config.toml
model = "masked image model"
dataset = "simulated fluorescence microscopy of cells"
train_examples = 97500
image_size = 48
crop_scale_min = 0.8
horizontal_flip = true
color_jitter = 0.2
method = "mae"
mask_ratio = 0.6
loss = "mse"
encoder_arch = "vit"
encoder_norm = "rmsnorm"
encoder_norm_position = "pre"
encoder_activation = "gelu_tanh"
encoder_mlp_ratio = 4
encoder_head_dim = 48
encoder_fused_qkv = false
encoder_bias = "all"
encoder_qk_norm = false
encoder_layer_scale_init = 0.1
encoder_parallel_block = false
encoder_inner_norm = false
encoder_moe = "top_k"
encoder_drop_path = 0.1
encoder_num_experts = 32
encoder_moe_every = 2
encoder_expert_mlp_ratio = 0.5
encoder_experts_per_token = 2
encoder_shared_expert = false
encoder_patch_size = [8, 8]
encoder_layers = 8
encoder_width = 256
encoder_positions = "learned"
encoder_register_tokens = 2
decoder_width = 128
norm_pix_loss = false
decoder_layers = 3
residual_init = "scaled_by_depth"
optimizer = "soap"
beta2 = 0.99
lr = 0.0016
beta1 = 0.95
shampoo_beta = 0.99
eps = 1e-08
precondition_frequency = 10
max_precond_dim = 1024
one_sided = false
adamw_lr_other_params = 0.0028
grad_clip = 1.0
steps = 5400
batch_size = 256
epochs = 14.2
lr_schedule = "step"
warmup_steps = 270
weight_decay = 0.3
adamw_weight_decay_other_params = 0
Rows from expert 4 of block 5 of the encoder, named by matrix and row number. Rows with one number belong to one neuron. Each number is 128 + 24 x the weight over the matrix's rms, rounded and kept within 0 to 255. All counts start at 0.
# up: expert up (encoder.blocks.5.mlp.up, 32x128x256), inputs 172-255
# down: expert down (encoder.blocks.5.mlp.down, 32x256x128, transposed), outputs 172-255
up.63 [142  89 114 105 117 159 131 134 125 121 116  99 118 142  90 105 165 134 152 112 114 129 132 147 162 144  98 137 117 106 132 124 158 178 127 129 128 131 127 132 151 127 131 124 135 140 141 114 162 163 146 112 147 134 137  98 118 125 118 141  62 146 123 144 111 146 129 119 127 122 118 145 136 117 151 126  98 109 132 138  90 131 112 126]
up.64 [115 124 132 118 121 107 126 123 132 130 114 147  99 119 100 114  88 104 180  66 140 109 118 101 180 158 153 136 109 156 127 112 148 190 143 164 146 147 156 131 132 107 118 153 134 146 135 158 139 161 186 142 137 134 137 139 151 135  86 163 129  94 117 160 151 129 128 148 129 156 121 126 112 138 143 134 135 106 108 116 115 139 160 121]
up.65 [ 46 132 152 145 118 109 116  90 145 104 109 176 139  63 109 122 116 138 136 143 104 121 104 151 163 135 129 113 126 128 146 172 133 120 161 159 125 126  83 129  95 109 123 129 115  84 108 137 172 148 105 140 152 148 138 110 174 120  97  98 154 130 138 124 165 155 167 125  95 126 106 109 131 143 182 154 154 113 128 164 123 157 166 151]
up.66 [130 120 120 135 126 137 109 159 102 116 119 127 126  95 130 147 177 138 172 132 138 151 129 117 120  76  85 136 126 137 114 160 124 152  83 164 152 127 109 147 118 138 117 122 134  86 128 105 157 124 124 156 137 136  90  77 156 130 119 133 128 120 130 150 144 128 139 112 145 108 144 129 112 124 162 132 140 146 128 148 149 132 144 101]
up.67 [122  99 148  74 175 124 112 137 106 227 188 136 127  91 163  82 120 180  98 132 116 149 128 107 139 224 103 153  90 146 100  64 151 153 115 127 111 144 146 115 183 141 135 154 178  64  91 107 162 162 152 165 144  94 155  74 172 126 102  76  23 163 137  56 192 147 114  53 166 165 132 133 125  83 157 124 157 148 143 102 160  89 160 118]
up.68 [142 143 137 127  81 111 145 119 107 120 129 109 127 111 170 125 121 105 112 121 123 133 123 129 120 105 141 168 144 117 112 121 118 137 142 122 127 146 127 123 141 140 110 167 109 150 137 112 106 119 157 152 133 120 162 131 132 152 125 109 135 159 153 164 102 106 133 125 106 138 104 151 132 134 135 119 118 116 137 113 126 111 145 137]
up.69 [124 167 154 130 147 138 134 132 121 145 148 115 147 136 188 121 160 114 133 148 106 177 116 112 128 187 178 144 109 109 136 129 145 108 124  90 129  90 162 137 146 161 110 133 150  92  95 119 147 129 151 101 175 125 142 143 136 122 128 123  81 113 102 144 190 166 150 114 146 140 111  81  92  88 149 136  95 167  98 139 178 140 134 137]
up.70 [115 129  79 147 169 126 150 140 156 131 116 115  90 127 131 138 128 180 153 127 146 169 141 136 119 126 126 127 141 192 123 153 105 120 108 159 119 156 123 100 125  80 144 144 121 158 102 119 135 136 134 117  96 105 139 133 137 130 115 151 120 144 138 116 156  91 104 110 136 190 129 119 103  89 123 100 109 124  90 106 134 107 119 132]
up.71 [108 131 160 101 164 107 164 146 140  76 144 113 139 120 135 124 152 126 135 121 128 139 115  95 132 116  98 114 134 158 158 129 137 140 137 125  94 114 113 139 101 162 149 134 102 141 164 111 116  92 152  91 120 169 148 124 123 128 122 121  86 133 141 122 119 136 161 124 146  79 105 126 127 133 138 123 147 108 123 139  97 151 192 147]
up.72 [110 146 135 132 138 110 127 134 134 124 147 124 114 129 107 144 103 122 116 125 137 117  96 160 157 216 104 145 104 160 131 126 139 132 150 184 145  81 143 142 107 103 148 140 134 113  89 143 139 139 125 112 161 165 133 148 112 128 164 141  74 142  97 129 115 147 128 124 158 108 113 112 126  94  79 128 135 130 116 103 130 169 136 104]
up.73 [117 158  80 130 109 143 139 153 130 108 139 133 136 109 113 118 148 112 120 110 127 166 128 127  91 225 157 142 104  92 152 130 148 123 106 154 117 124 180 136 138 103 100 120 127  99 112  70 150 136 138 123 126 115 125 156 134 136 113 170 125 145 112 118  94 139 136 156 164 127 161 102 142 146 149 146 100 140 111  44 117 132 145  51]
up.74 [ 98 140 134 127 149  93 124 156 118  81 133 115 133 108 114 111 125 131 162 166 117 128 162 142 114 124 107 158 146 143 114 151 142 145 141 149 143 120  95 128 129 129 123 101 128 122 137 127 126 114 121 132  90 132 141 133 106 131 121 128 147 127  96 116 120 160 113 129 170  96 114 128 143 162 121 133  97  99 123 144 123 145 180 107]
up.75 [102 175 102 145  99 128 130 138 190 138 126 125 139 138 110 145  79 136 135 125 151 155  86 141  92  72 183 122  94 150 119 173 136 135 111 140 146 118 146 104  99 145  85 118 133 135 150 122 163 120 107 103 139 138 115 133 116 112 152 104 150 138 158 127  94 103 142 162  90 107 151 158 125 143 137  89 168 171 140 114 132 104 116 140]
up.76 [ 88 134 131 141 137 127 118 113 103 147 104 158 102 106  91 156 185 140 111 116 128 119 140 112 101 131 153 139 133 116 113 120 156 151 148 134 172 112 130 118 135 166 132 110 122 103 128 165 163 116 133 112 127 107 113 131 121 141 131 142 184 131 116 112 129 148 137 140 139 110 118 129 143 167 161 131 122 138 145 137  93 155 151 137]
up.77 [102 108 147 158 136 125  94  94 154 136  79 131 130 144  92 151 142 122 159 149 111 142 163 155 151 100 130 142 122  79 139 133 169 161 131 131 138 133  97 129 156 150 145 134 136 104 122 140 156 132 110 142 122 120 113 126 139 128  95 101 193 121 145  94 113 124 179  79 129 123 137 135 129 103 122 125 131 116 136 193 136 178 117 155]
up.78 [ 96 121 140 168 135 138 114 138 111 102 148 149 161 116 116  65 115 136 183 112 150 128 127 122  89 125 121 122 120 142 162 104 134 131 150 113  91 106 136 134 164 126 134 150 106 144 135 122 151 127 130 139 146 130 142 142 105 108 167 114 103 105 121 134 162 125 118 153 146  77  97 146 147 110 147 143 157 105 124 151  88 135 129  87]
up.79 [166 150 125  66 139 133 109 144 115 118 112 131 165 123 102 147  94 132 122 114 181 105 123 134 113 106  92 109 128  69 108 155 121 141 108 166 135 102 154 113 136 125 118 116 128 128  77 141 127 136 117 117 141 141 138 137 124 115 182 116 137 163 127 156 147 109 130 138 109 129 117 104 116 140 105 114 104 140 146  96 150 141 110 144]
up.80 [125  99 144 107 171 168 130 124 144 109 102 132 164 121 143 143 138 102 141 116 129 177 114  73 120 181 109 104  98 192 111 150 148 134 154 114 196 123 128 118 123  81 126 161 131 138 169 147 156 130 123 153 141 116 131 150 155 136  78 140 165  74  88 134 117 140 133 152 158 159 107 108 112 179 155  68  91 108 128  94 105 101 124 157]
up.81 [ 63  86 136 134 108 150 137 104 112 129 139 120  82 135 105 133 133 115  97 146 146 162 149  94 123 117  81  95 158  61 101 135 162 124 130 156 120 133  75 123 139 128 138 100 155 150 154 104 128 115 140 132 121 106 123 149 124 128  73 110 154 118 115 182 130  82 148 144 145 150  97 139 140 148 140 113 109  96 130 168 117 110 135 129]
up.82 [115 141 109 131 170 132 132  92  90 124 122 106 114  87 121 140 127 130 143  99 117 129 107 113  87 223 108 116  93 163 135 118 160 130 144 128 135 156 115 146 144 114 108 111 133  94  89 128 125 155 133 102 138 135 120 140 141 134 142 130 144 146 106 126 107 201  83 160 138  99 122 136 121  89 114 125 163 118  92 132 150 126 117 147]
up.83 [144 126 121 132 181 156 135 125 131 116 112 184 113 175 127 124 118 102 154 126 144 106 115 122 105 202 136 144 186  63 124 136 114 152  95 144 140 121 123 144 132 117 139 111 125 121 129 141 145 129 158 138 121  67 132 138 148 122 148 182  68 127  90 141  98  88 132 153 125 156  57 110 148  98 117 144 113 152 118  98 133 158 122 114]
up.84 [115 157 103 165  99 144 164 152 163 114  71 120 131 138 160 162 117 127 135 117 110 118 140 149 142 138 143 116 115 117 166 133 118  97 140 122 127 122 141  94  92 103 144  90 122 124 108 118 128 115 115 128 127 163 120 131 116 125 151 150 174 124 168 145 151 117 116 135 142 144 105 119 155  92 123 125 119 135 120 139 151  91 120  74]
up.85 [152  87 147  97  81 161 119  90 134 170  97 117 166 163  75 127 101 131 110 147 120 122 110 108 189  72  95 144 138 114 144 124 100 142 114 142 129  95 120 106 132  88 151 127 151 118 135 127 138  87 105 154 138 147 122 116 176 122 157 111 137 170 158 117 114 132 117 104 125 112 116 144 161 106 183 121 162 140 118 145 104 119 113 134]
up.86 [142 164 142 140 121 125 155 125 123 124 129 142 116 150 114 131 129 153 135 145 136 135 131 181 132 141 171 124 125 141 157 139 162 105  98 175 114 131 101 174 157 116 146 127 122 161 141 122 153 130 149 130  74 163 114 151  74 130 113 120 113 113 140 115 100 115 119 156 125 125 166 133 158 116 154 114 108 116 159 123 160 154 139 185]
up.87 [132  85 163 137 133 167 122 110  90 136 109 176 148 137 165 118 104  83 140 107 141  97  95 137 107 135 102  96  74 160 156 124 136 102 137 135 149 133 145 121 151 134 103 129 142 164 154 105 154 124 124 135 120 157  94 153 118 151 135 100 104 117 118 164 138 124 127 194 113  89 139 108 121 159 128 147 137 115 154 117 129 131 117 122]
up.88 [136 137 122 108 150 151 171 107 134  91 143  87 148 127  82 147 130 139 143 110 119 138 135 141 155 134 121 160 110 139 103 134 144 154 101 102 139 137 131 103 135 111 142 137 165 163 131  88 125 107 141 134 132  84 127 126 151 128 169 123 128 109 124 140 118 116 142 101 130  84  99 136 119 107 117 127 141 110  93 160 134  83 117 117]
up.89 [129 114 131 122 120  97 115 117 109 104 152 112  93 110  93 139 152 158 115 121 144 136 142 119 105 142 137 107 141 140  80 129 109 104 117 122  90 134  95 135 137 122 136 129 106 132 114 128  92 136 145 143 107 122 107 140 120 121 150 140 117 144 136 129 132 159 118 120 109 159 146 127 133 127 124 157 105 137  96 130 129  73 125 143]
up.90 [ 93 144 199 122 100 102 102 121 108 145 104 123 133 123  85 138 116 155 148 140 136  78 127 177 121 112 112 117  98 155  93 116 134 137 152 169 134 118 126 147 116  82 150 152 108 116  84 175 115 140 113 173 148 139 145 140 154 118 171 114 127 162 130  97 113 125 101 137 119 112 127 150 125  86 157 102 137 168 140 107 125 174 148 124]
up.91 [130 144 154 133 138 143 170 143 117 159 162 138 101 139 100 111 137 112 134 125 143 139 105 127 114 130 171 124 171  63 116  90  94 127 138 149 134 130 143 155 120  80 158 113 135  68 138 133 147 123 111  89 129  97 126  93 135 125 146 125 109 137  93 143 164 115 157 130 179 143  76  95 117 123 122 150 118 142 116 106 179 183  94 114]
up.92 [112 144  99 135 148  92  97 117 129 126 115 130 137 159  74 141 117 158 137 163 123 120 132 135 130 126 147 148 126 134 127 138 167 113 106 165 106 147 109 158 139 112 113 144 122 139 124 130 134 127 127 123 112 162 131  90 131 136 125 123 147 104 125 139 106 138 108 125 164 101 166 152 145 125 150 125 128 147 136 134 127 185 151 141]
up.93 [127 117 137 103 177  90  99 116 128 125 129 148 139 148 142 126 159 136 136 143 108 103 138 126 178 125  83  87  96 116 127 170 179 133 163 136 173 147 108 111 131 136 137 139 137 140  98 160  93 116 158 125  99 146 118 156 117 147 149 108 118 174 138 198 149 105 134 138  99 128 142 124 118 118  97 112 165 135 141 107 152 164 141 134]
up.94 [138 135 127 142 115 128 122 137 153 137 120 136 119 115 144 106 142 141 184 109 138 143 173 142 113 128 117 110 160  73 152 126 115 123 105 114 140 121 121 117 107 140 121 139 106 129 123 133 114 120 117 112 159 131 146 140 127 138 120 151 156 121 120 119 118 136 120 101 125 127 139 121 101  97 127 105 124 122 125 132 126  99 140 120]
up.95 [ 83  68 135 104 141 123 138 141 127 160 122 126 151 152 105  88 145 170 150 109 134 133 108  93 109 163  74 161 125 176 137  85  92 135 149 147 136  81  76 122 122 144 179 146 111 139 157 143 186 122 143 128 109 140  97 139 109 113 151 162 126 117 137 133 161 114 131  66 150 131 114 133 135 125 123 160 117  75 145 120 105 137 149 130]
up.96 [107 103  83 131 151 120  93 138 134 150 128 129 133 173  72 158 156  92 159 100 152 138 117 160 131 153 100 179 135 106 133 171 168 113 157 121 115 191 125 139 110 106 104  96 126 144 143 137 141 135 116 133 149 132 162 166 126 142 129 102 198 130 117 162  88 157 143 103 139 154 128 124 147 112 150 126 172 139 115 128 134 146 146 133]
up.97 [145 131 110 138 148 104 116 105 138 141 117 173 145 125 151 143 113 139 141  87 107 138 104 149 147 136 113 114 105 141 130 169 162 125 170 114 121 117 122  93 181 134 149 138 144 147 118  99 131 113 121 156 146 150 101 119 123 123  86 128 132 111 145  92 116 138 148 144 137 116 119 146 121  97 137 142  61 131  75 105  72 181 145 166]
up.98 [ 96 169 121 101 107 129 143 145 132 105 107 113 156 113 121 137 107 102 113 150 123 117 142 136  93 103 115 100 137 124 163 130 146 127 120 142 181 126 151 131 122 132  83  68 131 179  99 131 133 129 123 137 134 108  82 106 184 182 124  85 130 177 134 140 157  88 137 164  98 147 124 126 165 163 115 145 141 118 117 130 129 116 117 144]
up.99 [118 135  86 143 141 181  96  98 122 135 112 113 109 148 146 132 129 132 143 151 145  86 110  86 157 138  73 111 149 138 139 142  82 126 138 167 145 172 163 125 115  92 116 122 133 146 137 155 137 137 100 131 109  72 111 123 121 137  77 124  91 130 129 124  86 144 121 154 114 140 108 131 131  85 146 155  98 149 157 151 127  86 130 145]
up.100 [127 102 121 130 182 136 152 107 136 154 154 176 129 146 131 116 142 117 124 125 155 116 106 130 159 135 114 124 102 122 149 156 155  95 170 117 133 130 148 134 124 124 101 128  94 173 159 137 116 121 162 139 160 136 149 113 124 126  89 102 140 154 137 177 103 152 132 117 150 137 139 110 154 106 137 128 157 144 125 126 139 110 168  77]
up.101 [138 154  89 133 156 109 131 127 101 138 134 117 117 158 119 145 140 181 148 105 105 113 161 175  89 150 111 147 116 120 130 124 100 127 108 110 132 140 164 107 106 121 103  92  93 112 111 137 145 150 126 115 141 144 173 125 108 136 108 158  64 106 127 135 144 139 156 142 116  97 178 134 142 125  90 141  93 101 134 120 123 124 155 117]
down.63 [110 123 122 109 121  92  94  89 125 129 123  99 141  70 151 132  96 126 133  96 155 131 118 146 118 127 144 131 119 113 119 128 109  72 164 133 145 111 151 116 115 132 108 117 122 155 110 114  85  97 122 108 128 128 116 129 108  94 145 104 124 100 131 152 140 106 132 107 164 112 124 149  99 149  78 149 152 146 127  85  99 135 117 136]
down.64 [152 103 139 152 127  94 139 143 141  79 119 132  89 105  86 105 125 130 121 162 166 109 174 110 115 153 105 122 138 149 154 171 135 123  87 140 151 171 129 172 140 110 113 156  99 128 158 120 125 111 101 127 139 138 129 133  96 153 143 146 117 142 123 185 113 146  75 100 132 106 164 126 141 131 118 136 114 111 113 148 142 146 119 120]
down.65 [ 92 123 117 194 105 144  99 116 114 157 104 147 129 127 165 124  92 135 127 183 133 128 176 167 110 170  85 129 159 111 156 133 149 146 137 142 144  98 112 119 182 122 109 136 122 108 149 116 117  94 197 142 107 165 127 122 107 118 124 128 133  48 135 153 104 141 126 153  98  98 121 187 165 119  96 145  90  94 139 146  98 118 151 165]
down.66 [156 122 115 129 161 140 108  71 114 107 155 109 123 138 104 129 116 137 100 111 136 168 105 115 148 135 133 153 118 152 123 131 139 133 154 158 117 132 131 104 109 152 138 135 122 150 137 149 128 131  91 131 167 170 113 133 118 100 117 107 103 120 156 132 130 128 128 100 133 118 131 118 129 116 120 115 131 176 103  78 112 153 129 156]
down.67 [150 143 119  82 102 111  83 163 154 129 153  60 104 148 152 122 123  74 167 144 128 103 132 106 152 140 147 138 128 110 179 121 133  86 135 101 134 104 126 146 168  63  90 151 141 180 111 169  81 182 149  94 150  97 101 133 141  99 103 129 117 159 131 123 172  96 130 111  99 130 147 173 167 134  98 125 107 170  96 115 113 151 131 156]
down.68 [131  99 134 115 118  97 136  94 150 125 122 103 116 142 111 141 145 169  94 118 116 149 111 127  99 163  99 128 157  93 166 123 145 172 145 158 155 112 127 121 139 119 129 156 113 134 110 123 147 132 135 116 131 125 124 151 118 117 124 132  99 149 100 117 145 151 149 124 127 118 130 100 125 135 128  94 167 130 112 112 139 126 112 128]
down.69 [106 114 134 104  66 138 157 136 106 130  60  99 112 155 164 109 101 108 133 114 133 112 120 140 159 109  94 109 119 176 121 163 121 137 111 104 154 102  85 155  77  60 109 116 133  85 142 132 114 154 140 100  91 167 129 146 118 162  91 157 136 108 109 111 163 128 179 151 121 119 137 141 206 140 107 121 165  98 165 139 109  97 140 156]
down.70 [111 129 110 182 144 141 145 109 122 164 139 102 125  90 183 105 198 120 130 103  93 102  76 142 130 127 112  97 139  96 149 125  83 131 101 144 111 145 151 142 153 143 137 140 150 145 129 131 137 135 125 126 130 129 129 146 129  95 127 107 149 128 144  95  90 117 145 168 111 129 133 119  95 126 156 141 130 121 137 160 114 129 119 155]
down.71 [172 119 120 132 109 151 147 115 140  78 147 138 144 139 119 135 104 116 111 135 115 100 111 109 155 149 104  86 145  87 142 149 127 149 178 124 122 127 131 118 181 145 100 149 153 179 134 109  93 155 100 104 139 126 144 144 167 128 128 113 126 159 128 144 129 171 124 117 156 122 102 123 135 122 132 129 141  63 114 157 123  92 112 139]
down.72 [134 143 110 110 102 141 149 107 130 129 117 119 182 143 136 124 177 127 125  92 200  68 124  98 130 142 119  95 154 120 147 173 140 118 121 122 115 102 132 128 156 130 104 148 136 152 184 154  80 104 163 124 116 162 103  88 129 116 123 174 137 121 118 105 160 132 159 106 111 125 157 124 113 126  97 106 102 135 112  95 140 162 126 161]
down.73 [158 147 112 107 144 126 102 163 172 134 103 103 120 128 115 167  85 116  89 126 106 116 131 139 123 158  77  96 169 115 159 142 167 125 101 119 145 154 131 139 120 105  68 139 100  95 154 136  86 123 128 118 154 109 118 133 117 160 113  89 140 133 173 138 180 134 106 147  70 142  88 122 136 147 136 111  87 112 123 144  97 110 116 141]
down.74 [131 117 120 128  81 131 143 172 114 102 127 161 133 126 139 146 104 145 146 137 107 154 115 117 137 131 117 142 131 142 118 132 124 101 123 130 124  98 143 100 131 110 100 131 144 136 154 151 108 107 151 136 144 137 140 115 121 126 160 135 157  89 114 151 127 147 148  91  85 116 155 164 115 117 115 120  93 131 127 128 163 128 147 136]
down.75 [140 117 102 119 145 176 101  81 116 105 125 177 119 109 133 136  85 110 104 139  97 127 134 133  87 110 114  89 125 152 107 142 125 157 134 138 104 124 111 102 130 137 156 112 145 124 171 125 128 121 126 153  97 131 136 141 156 124 131 106 103 122 159 132  97 108 109 133 149 104 129 140 141  96 143 129 177 120 132 122 141 118 152 125]
down.76 [149 115 149 127 120 116 154 173 151 147 182 103 158 129 133 100  88 132  97 119 119  88 136 127 165 111 115 119 156 121 104 173 111 172 132 136 120 116 145  81 138  95 146 110 126 115 171 133 134 140  75 132 108 101 131 121 169 140  94 130 121 132  92 192 137 119 150 136 172 175 152 155 142 119 133 130  97 126 130 165 107 143 136 148]
down.77 [134 153 128  82 168 169 109 144 146 126 150 145 117 117 140 146  96 161  68 160 170  93 101 140 150 149 151 139 119 130 111 120 105 129 108 104 100 123 141 121  95 149 108 125 116 115 139 104  83 148 121 119  98 129 134 152 118 106 148 186 135 108  97 141 141 129 131 147 116 124 146 114 142 121 132 121  77 139 116 136 146 130 160 103]
down.78 [125 123 110 121  98 132 140 113  93 123 165 115 131 111 178 107 104 111 147 118 152 167 118 137 130 104 141 116 149 150  87 104 156  91 135  95 158 138 140  73 103 165 138 102 153 151 127 172  94  78 138  95 115 106 107 133 133 115 153 134 131 114 174  99 113 119 129 117  92 152 133 141 117 135 157 123  80 133 140 151 151 166  99 123]
down.79 [145  81 115 157 116 140 160 105 103 125 121 135 131 117 178 109 154 106  98 151 138 118 124 125 127  86 167 113 150 173 107 138 121 145 129 134 129 117 121 146 136 131 141 118  76  93 145 100 131 130 160 122 133 147 160 115 174 140 117 148 151 122 124 134 131 174 137 132 108 130 138 166 115 144  96 124 137 118 118 125 131 148  68 114]
down.80 [144  95 145 143 104 111 169 181 151 102 110 132 109  94 114 142  96 155 166 139 148 126 182 130 106 117 136 143 140 155  74 201 101 121 127 150 135 148 108 162 111 121 139  80 143 185 120 134 162 161  98 119 136 142 121 101 172 104 146  97 114 144 142 113 108 124 114 114 104 119 150 156 137 136 132 136 105 140 125 171 156 175  91 109]
down.81 [135 123 101 127 136 169 141 170 117 129 186 129  92 135 114 131 137 109 122 101 146 131 114 120 140 123 116 136 118 114 131 124 106 123 107 120 114 105 126 100 119 115 132 103 124 139 128 117 148 122 111 135  87 109 118 194 131 100 101 118 117 103 135 104 102 143 124 153 154 112 119  85 154 122 181 123 171 167  96 119 144 147 149 133]
down.82 [ 87 142 120 151  93 114 124 121 113 115 103 162 107 113 160 128 157  43 124 105 161  62 151 135 124 201 115 125  95 127 103 137 133 110 152 121  80 103 124  97 117  81 157 151 108 195 121 107 127  97 126 108 146 178 137 143 159 152 120 185 100 123 112 161  99 150 127 112 124 105 117 143 114 135  98 143 131 127 160 153 127 141 134 156]
down.83 [ 92 111 120 124 171 146 122  97 135 151 125 179 125 126 186 153 129 109 116 107 125 136 111 165 137 138 172  93 129 130  73 135 155  87 128 149 137 160 138 168 151 120 120  99  72 120  97 171  94 135  99 116 159 142 108 105 117  91 136 126 156 103 132 104 114  81 103 154  78 155 201 123 148 167 135 117 145 163 139 111 108 152  98 134]
down.84 [150 152 162 167 118  79 116 117 115 134 151 135  75 114  72 106 141 126 113 124 102  89 154 150 129  71 131 143 173  89 116  83 149 128 111 134 120 131  99 104  83 166 157 115 108 124 128 147 136 144 147 139 130 138  92 124 150 182 144 157 122 120 139  69 138 140  86 139 129  93 146 140 133 110 143 111 167 151 160 148 110  52 121 130]
down.85 [139 144 137 120 134 164 152  68 126 144 110 138 151 139 145 109 100 123 104 101 105 142 113 136 124 123  82 162 130 140 132 117 142 149 140 140 182 126  95  75 133 146 164 148 160 140 132 152 177 108 100 145 127 171 128 110 120 142 112 130 153 196 179 113 139 129 140 154 116 132 137 140 151 105 138 102 139 102 119 130 140 160 104 105]
down.86 [133 160 139  89 118  68 118 158 123 131  79 119 135 148  99 151 103 110 128 131 121 140 100 119 133 157 137 135 156  96 106 159 116 141  99 132 116 147  98 153 114  84  99 118 110 129 154 146  87  97 146 120 126 175 111 138 133 135 134 153 114  49 169  78 159 130 192 125 166 111 100 154 129 116 151 139  98  72 110 145 128 121 103 144]
down.87 [174 130 100 127 131 112 125 143 137 153 115 104 104 143 100 132 140 127 144 118 137 148 151  94 127 129 159 154  78 137  99 128 131 113 109 148 137 132 115 118 121 121 136 151 157 114 135  94 144 121 145 166 131 131 129 167 125 158 142 138 129 136  90  85 111  96 137 164 103 159 131 129 114 124 142 105 173 118 102  98 155 162 121 103]
down.88 [121 132 150  88 153 135 115  84 153 156 127 109 105 106 179 130 194 116 170  56 106 105 154  86 104 134 108  70 174  96 100  76 105 124 120 162 104 124 143 143 121 182 122 103 103 107 116 121 119  94  91 113 155 101 145 108 154 112 142 129 144 129  97  89 178 155 115 129  83 122  97 122 132 132 104 133  97 116 110 139 104  78 123 118]
down.89 [ 96 119 130 115 160 135 145 133 127 121 121 113 118 103 126 133 172 125 108 115 114 128 129 112 147 120 118 133  97 132 119  88 132 154 112 122 131 118 133  88 144 200 124 146 139 127 150 101 130 111 122 139  75 121 131 111 154 110 120  91 138  97 108 122 184 118 143 156 162 130  85 112 106 149 106  94 105 134 108 130  97 137  81 114]
down.90 [182 164 134 132 137 126 130 141 133 132 119 151 119 133 109 109 138 144  85 129 142 135 117 120 140 146 176 135 142 175 175 112  98 109 146 149 114 101 143 153 152 125 130 153  87 100 128 109 152 137  95 126 129 154 137 104  84 118 130 161 132  87 108 148  77 138 127  83  95 105 157 151 154 114 169 129 134 147 155 143 185 138 122 112]
down.91 [104 147 148 128 187 138 122 154 110  91 150 141 107 146 171 146 157 157 122 141 105 138 114 197 100 134 121 101 122 170  89 186 138  88 105 137 147 105 101 124 164 139 112 145 109 103 121  93 131 120 114 137 131 168 130 123 111 146 155 117 132 102 147 122 142 128 105 130 123 105 129 112 148 116 107 131 135 142 124 109 127 100 139 120]
down.92 [121 115 129  95 128 128 125 113 147 129  95 119 141 128 118 115  88 136 102 136 126 117  92 130 162  59 151 100 156 113 110 149  92 149 124 138 150 136 125 117 101 146 111 127 128 166 114 140 139 143  99 136 146 101 127 140 133  97 146 159 134 101 131 153 134 135 134 127 158 123 167 110 140 120 119 126 128  91 119 156 145 106 119 124]
down.93 [106 152 153 154 110 148  96 175 126 131 108 159 116 122 166 133 111 100 110 137 145 140 115 115 120 210 135 127  82 119 143 123 163 157 163 147 130 180 135 170 148 146 155 146 107 157  83 121 164 103 156 136 147 114 131 131 154 139 111 124 129 142 160 122 103 133 182 135  86 132 100 119 146 131 179 140 125 101 129 127 102 110 118 166]
down.94 [131 155 143 123 125 120 130 107 137 126 146 113 145 123 109 128 154 151 112 143 150 125 129 131 123 133 151 148 137 105  86  75 132 152 104 137 147  95 142 132 136 174 131 125 130 126 118 129 118 133 106 130 114 133 148 129 130 125 131 128 116 141 117 127 133  95 155 110 126 135 122 146 158 125 143 129 128  97 130 112 106 143 143  94]
down.95 [161 129 146  92 133 124 143  85 133 121 140  64 118  87  89 139  57 111 169  24 149  68 103 117 125 146 162 158 128 124 103 124 145 129 148 124 207 116 145 156 130 116 102 108 151 172 143 142  99 116 123 110  92  98 119 118 153 148 126 122 149 112 174  73 115 120 115 120 141  90 130 151 163 120 179 153 118 152 103 171 101 139 118 141]
down.96 [113 139 130 167 127 128 134  56 139 136 142 125 122 105 102 132 132 104 136 145 124 124 107 158 163 166  92 120 165 111 116 121 135 143 123 164 136 143 152 121 140  67  96 121 106 137 126 103 144 111 139 148 102 142 114 164 170 115 110  89 124 137 153 119 108 174  86 119 103 141  94 121 104 132 109 162 123 131 100 152 103  96 149 101]
down.97 [123 128 107 132 160 141 114 184 129 131 130 155 152 140 119 134 115 134 155 118 150 132 113 102 105 106 184 121 113 100 154 124 131 142 150 136 125 153 156 131 117 118 136 158 115 123 167 124 143 112 161 111 112 133 124  89 144 154 102 116 110 124 128 130  97 148 135 122 146 129 116 141 100 126 127 117 126 107 138  94 143 167 149 114]
down.98 [119  80 136 154 139 123 117 156 117 138 109 162 122 152 143  96  94 154 102  79 118 103 128 107 150 131 138 155 129 118 102 130  83  83 169 145 144 156 128 123 131 129 113 134 102 121 130 153 140  95 139 133 131 112 125 140 120 114 166 159 138 123 148 127 118 138 140 113 144 143 103 140  83 131 124 117 128 122 140 153 152 111 178 130]
down.99 [119 145 137 175 111 135 105 119 147 155 107 151  76 110 116 141 143 168 129 146 121 146 143 137 113 188 169 133 102 135  91 143 146  99  84 101 104 117 119 127 118 105 115 102 117 138  87 117 120 146 141 129 130 152 115 135 137 108 120 140 139 164 118  92 108 112 123 149 135  87 121 146 113 139 135 118 166 114 143 157 124 136 132 164]
down.100 [162 152 126 138 109 133 140 111 109 133 101 123 165 141 119 149  89 144  89 122 154 118 136 162 131 127 142 112 148 142 127 144 125 117  93 127 155 123 137 142 157 130 146 108 135 115 156 132 141 152 124 138 129 138 180 170 130  96 106 107  77 117 110 131 154 114 130 125 107  78 120 135 122 130 106 109 162 125 120 107 114 125 167 172]
down.101 [151 122 112 127 112 161 125  84 140 125 132 115 131 135 123 138 189 114 116 133 131  95 151 156 136 109 155 159 162 165 127 125 121 108 163  83 137 136 145 124 149 126  89 137 117 155 132  94 120 125  89 114 136 116 140 160 143 100  96 104 132 135 171 128 143 134  62 151 181 115  89 125 108 159 129 142 188 129 120 113 101  95 121 155]